config = dict(
    n_mels=40,
    win_length=512,
    arch='jasper',
    norm='groupnorm',
    hidden_act='hardswish',
    kernel_size=5,
    loss='cross_entropy',
    eps=1e-08,
    max_precond_dim=1024,
    max_steps=20500,
)
Rows from block 2 of a small sound classifier, named by matrix and row number. Rows with one number belong to one channel. Each number is 500 + 50 x the weight over its row's rms, rounded and kept within 0 to 999. All counts start at 0. Numbers have three digits each.
After each channel's rows are labels from the 100 clips, of 14976, where the channel reaches its highest value: "loudest" is the band of the loudest frequency at the time of the peak. Only what is clearly more common there than usual is listed. The data: short pieces for a synthesised band: melody, chords, bass and drums. In brackets: how many of the 100, against the usual share in percent.
# convs0: first width-5 conv, stride 2 (model.blocks.2.convs.0.weight, 192x192x5, each kernel summed), inputs 96-143
# convs1: second width-5 conv (model.blocks.2.convs.1.weight, 192x192x5, transposed, each kernel summed), outputs 96-143

convs0.139:505543450438585515496498505459549559523546492577524414536505521467520503582538592459495547487479537450483452497467592540595581589506505501491465
convs1.139:501501480492478508490496466487487436445474405496515498468485485481418473601586540479451548445419595470474472520483532381524534429510500523527506
loudest: 500 to 1000 Hz (43 vs 16.1)

convs0.56:454440524469425450443429465487450442358499501413466455579550564488472534469512552545462507514492438531520575488531508521532509445432422535439489
convs1.56:503457511545497503486412458494499438438578417457496456541464478481518458458547478465444508459467564530406502525581525486558534539505493492503491
loudest: 250 to 500 Hz (52 vs 26)

convs0.66:495429405489458461561452466509516480603581490483507488462483559491489486558509486468486452584487511463523466485510502537485621452525464475509514
convs1.66:476462524463462479521480452513497480498530503442550556542610530506464516456547416426410459403493541463448463498474492485452489502565464544497480
loudest: 2000 to 4000 Hz (25 vs 2.3)

convs0.70:539499455418408548456487491499505596467480464346491477557462451517547408410487519489474434540414453457482457433539428480443420385464441513464548
convs1.70:490443466567527522531553495497491456459502470535472518569474516515473524528476533467444506507389509598476447571578517570532698542457501447539455
loudest: 500 to 1000 Hz (50 vs 16.1)

convs0.146:521534582562518591520468465462506417434494504422634576500545499513493490486429542392549467518527462513458428461457523488475487550467456477490443
convs1.146:587473518467484488522498500488504578466471405483499545442458520586517524495512508535529499550490523559511483493403527506571488474511431531497625
loudest: 250 to 500 Hz (59 vs 26)

convs0.29:469570666498558438491634529474385563613398503495537540528563487477507537602464520503533479516477513505470556460419464504549575518532502600485532
convs1.29:594583487509480474493540448469468441527460540447498563521467500519485522371564378483509506489447457493516540401429511456544515466489452517453449
loudest: 250 to 500 Hz (76 vs 26)

convs0.136:508483443481494479484484457496528381478539498443460433583481504500599472593502460631503576543479427542573575524513671442475486494413517495518519
convs1.136:482545508486533473489496471428464487482406534472533486391555516460514526554503486493452544505530452499499480454453431531757481602409434525473544
loudest: 250 to 500 Hz (62 vs 26)

convs0.49:512478520586495485564537483488511539439531541538514467523512529456494529527560511421502429459490522453504456500397434512544487520474507507538492
convs1.49:480575455491432472453553470524464502577486475490547491556482478575448469524532513493489566539365470501522565553534497479507541457503451474545487
loudest: 500 to 1000 Hz (39 vs 16.1)

convs0.98:446495475431597488507464481502512444757489420576545498525468518527553521441509508517505513476517460498486446466460495465483480479528435381402534
convs1.98:485410496471441446515541519509461481562498462439531470527415471544466553530437538490465478543406482534500589518511502450528521493507422553540472
loudest: 1000 to 2000 Hz (38 vs 7.1)

convs0.17:558494573477539526505489537484524544514509445540473411544415474576471465565421622343469496503460513523459505452416463561471428523509479470476499
convs1.17:504496510438522511489492437520459335456467436441521499643425501461473507503500441500515471545519496547445498482440533508441513388457465480515515
loudest: 250 to 500 Hz (55 vs 26)

convs0.180:473537457466552509584489595494600470461615502550514503513502493469463495419544528506370525510437521417422419465437463442510587594469557446490500
convs1.180:497503478506481498550583510446458428474593533553417560492464521536482504535522501508521544388422506506512565437498530475543484446469481471583502
loudest: 500 to 1000 Hz (38 vs 16.1)

convs0.23:454467496538434494496536508472532536441480523508407516443530457569503539470542561495499525502442559521540494475421514425451463495482511419489618
convs1.23:460429473509546569431451471527525385432546549450496380540399508486560491533437542488613509528592526455431504463344436479498429544537511450466521
loudest: 250 to 500 Hz (64 vs 26)

convs0.149:472433489449488480429426446521485468502439447418491405457482476487536530455454458460490529555543466545493391477505569500583534466505497574482603
convs1.149:470525519504497535582499431442495597440535509500542495525442528576491542471552438503441497501428459512429452541398427465420530461525439513465437
loudest: 500 to 1000 Hz (65 vs 16.1)

convs0.158:626591491502604464484536507525467491539341538562445532512550471539544487529433482556747487539475474479496450480515490531467526558546481462558502
convs1.158:615468541513486583564542500465478439486500543485526518543427512490467473500547446553488511500458487455517504522465498482526494528485512524484496
loudest: 500 to 1000 Hz (37 vs 16.1)

convs0.113:459473485442548416509462497524496491633402544504337502500496458458476548436478517438552476492407540499432465496507491435523438452502493474535493
convs1.113:458360499505512518419523538440515537527506504526488525499534429439463485422487544428442542510528491438499526530450552533440491477486489536429545
loudest: 500 to 1000 Hz (35 vs 16.1)

convs0.165:479514503461463509529514451478484518447425412494477488457478481548430446550455438480479529529537465486522510494538456494581529454487477499483519
convs1.165:539478499420509553528524465499395533436617387492491451521501540552512522520548565565500507531431533587471387454444492509542492470487408531564515
loudest: 500 to 1000 Hz (48 vs 16.1)

convs0.35:507494411439517498514497546506454501498450544483484448428493486521534505592547565387599460494525467563401579527580401417588535521616545443502452
convs1.35:597479465518486513571456497479530567540467554558498521528531405553532509558536394451406503510466525499516468497500444520500446505503464534557494
loudest: 500 to 1000 Hz (43 vs 16.1)

convs0.151:492487465536471541475484492517519552514426423500552514554467521510521556543486437578535480558522477501551387499523633484478487410598454537443498
convs1.151:556509482483510471450416553445466426553479498402495536502453543475496484532499429589484523554436544479510598467517531462460520444489527494466498
loudest: 250 to 500 Hz (52 vs 26)

convs0.34:537596395486532459414453464459514531477479481411497546445541549473530491548548488457523534457478516438517623524527488449602497423553490530435423
convs1.34:484498535490513492530517554447464469535413534481530520504539455560521460511570486515444537388457567497505562468539502522525403506519478537503486
loudest: 500 to 1000 Hz (37 vs 16.1)

convs0.107:402519577481520456526462499502556455573479542477496476578527506517510455485545555463553532526474445527497533509530476475539476580502524446479487
convs1.107:467516481520500464545533449559517491529550472431510483474505523593527510444517439456426444456456425502481450489488474477421510435485428490528464
loudest: 250 to 500 Hz (67 vs 26)

convs0.33:484395511444520473458519526490478410447484465569442465545471504475470609463478476414505591444520560544535452471482532501444485478542518576496537
convs1.33:504488464478470465509500523493490403510495520559500504577546463483492476522458519635474506457480516513582633472509499437416579571480459478438425
loudest: 250 to 500 Hz (55 vs 26)

convs0.55:459533486549541510486463455471501475487527519484488446645516577366495436451478527461482450473500422443555453409453521585570501513534483433500461
convs1.55:484458495548564523541526467493566444447605453481428584582510533475516476496609541449453507475464485520456622521510483515462631512576470542486548
loudest: 250 to 500 Hz (58 vs 26)

convs0.50:560581475527528554520492462523490518353597511521428518530466469516546459454527483413477514493541528550486375575539542492465459441512446481532465
convs1.50:461459497407496533453453550496443463593495498441503433507619525524539441531476522461458521484517526508464462509495510595468473533522430553526477
loudest: 1000 to 2000 Hz (48 vs 7.1)

convs0.85:495415533529492537520583455553500509561510497479429463494531490494505493494480646489532454449476599543485563599544537503443384517497522532514570
convs1.85:558488456520473418511437510517481464493506512561456563455460481577485511633503616534432470543451435539442408525625504560455578602548520548410510
loudest: 500 to 1000 Hz (42 vs 16.1)

convs0.30:427436559455423489470444506418443614434509490452505423523474489525407394478513598561531545498453554345518496511466428436548459477646507478516431
convs1.30:508492462547477550498498499508432448499570523466470450449566471541466477545529440429506504505506508420597292588529533578589519494570461498526600
loudest: 250 to 500 Hz (64 vs 26)

convs0.74:497512534486512491525494510496514530419488535486550450483537503501537465505488507449442487499431513506514485506483496439477453516525469518519504
convs1.74:448498486463441517512468446560505537405529585524382469584552490509537442502591363459514506486474451492454373458500490537449528527517448499525570
loudest: 1000 to 2000 Hz (27 vs 7.1)

convs0.54:428515495508516583512413624493609604518360516509444409584464557371500495458463559537507504537527520478501538500567446524504501542457499492519488
convs1.54:515462491504465494512546478473543472510585433497476549538598546522485502510506521563503516464467532530511601523534466493620567554502472532533521
loudest: 1000 to 2000 Hz (25 vs 7.1)

convs0.110:511491496440473447554459523453518499586457552481471453531514350556480555452570499532627505573482573547467451497473485532506458586491457506492425
convs1.110:449412479485498470552566492439565473479500483461539423517430470655484463520438540518482460574491430423522486555509474463492540522524490552485511
loudest: 250 to 500 Hz (55 vs 26)

convs0.168:537511347458399551562545527477512525540472491504546503519494505496511538533519517567505511513467491493473459506458442454525592385515517539496482
convs1.168:434541491502501490508487421561567517530554531559469528556522526478519450406531355447509525408450423584491503524488551528470444483451601445529557
loudest: 250 to 500 Hz (58 vs 26)

convs0.184:523451473454495458460498488499461515489526478434515466454495458495516456463499483472525527535430526477505424469505414389439441428481492524407443
convs1.184:464474505452491524434536500430439458441627563567497485507440515458485588484545500481543538489537454507519443499480473526617442456440534474564517
loudest: 500 to 1000 Hz (40 vs 16.1)

convs0.32:462471514513483528460455500453527529463466550544549527518498509509659462517462532486475401493537486493477423472538502444534612532579491462446471
convs1.32:463473491543491489465477452482446504482477496413445512517470453461465491477517444500464511511525502430546522447528529518517372522444561452529526
loudest: 250 to 500 Hz (65 vs 26)

convs0.24:519541426531573533436507486400530509605544590546516472507507410513431546463455442414497484483489420536452492535511450405483478438470495483509486
convs1.24:497524508503511479509491532441445417450430505584501519385511475506519497525469440459458510432405560543504493495615542522374396433442517500525552
loudest: 250 to 500 Hz (66 vs 26)

convs0.169:509464522548395412429480517394494467509526519482544455433478516505575361468496405564480551518486482502514505478483423399432508436490459443423509
convs1.169:561461535488455504501483429451507545513448480476531475587511523526510607507457502494495504519547521556522519524435491470547431483533425464444438
loudest: 250 to 500 Hz (73 vs 26)

convs0.173:494527503440418412447489514460441492440496399436420496566470482450439520529517546545468430469497505508415427495476465485535478591457431457370492
convs1.173:524460521468527462443529495437464498432635521516510480489492531473520585525530533523488514587511416538535588530553455465598446490435492521498550
loudest: 250 to 500 Hz (82 vs 26)

convs0.162:525590487521484522532475432409510491515471554468542522530493472299514528556566546521518526589495555536494547524518519451528501517458451571481543
convs1.162:489481484481522517501550543484490525512346492467508468477477533535563537515511474460470534574465470564457455568378464516497487523594420513333485
loudest: 250 to 500 Hz (62 vs 26)

convs0.15:487535442464619460513460502562540447625538498471484459459447467620462539483503553459499461474463537515480452596508467451375443492494467461434653
convs1.15:438479475484490447536503510546454406488502468421476482502459466513443534652502608559464495511509601479437470559482477535509523578484478482531533
loudest: 500 to 1000 Hz (50 vs 16.1)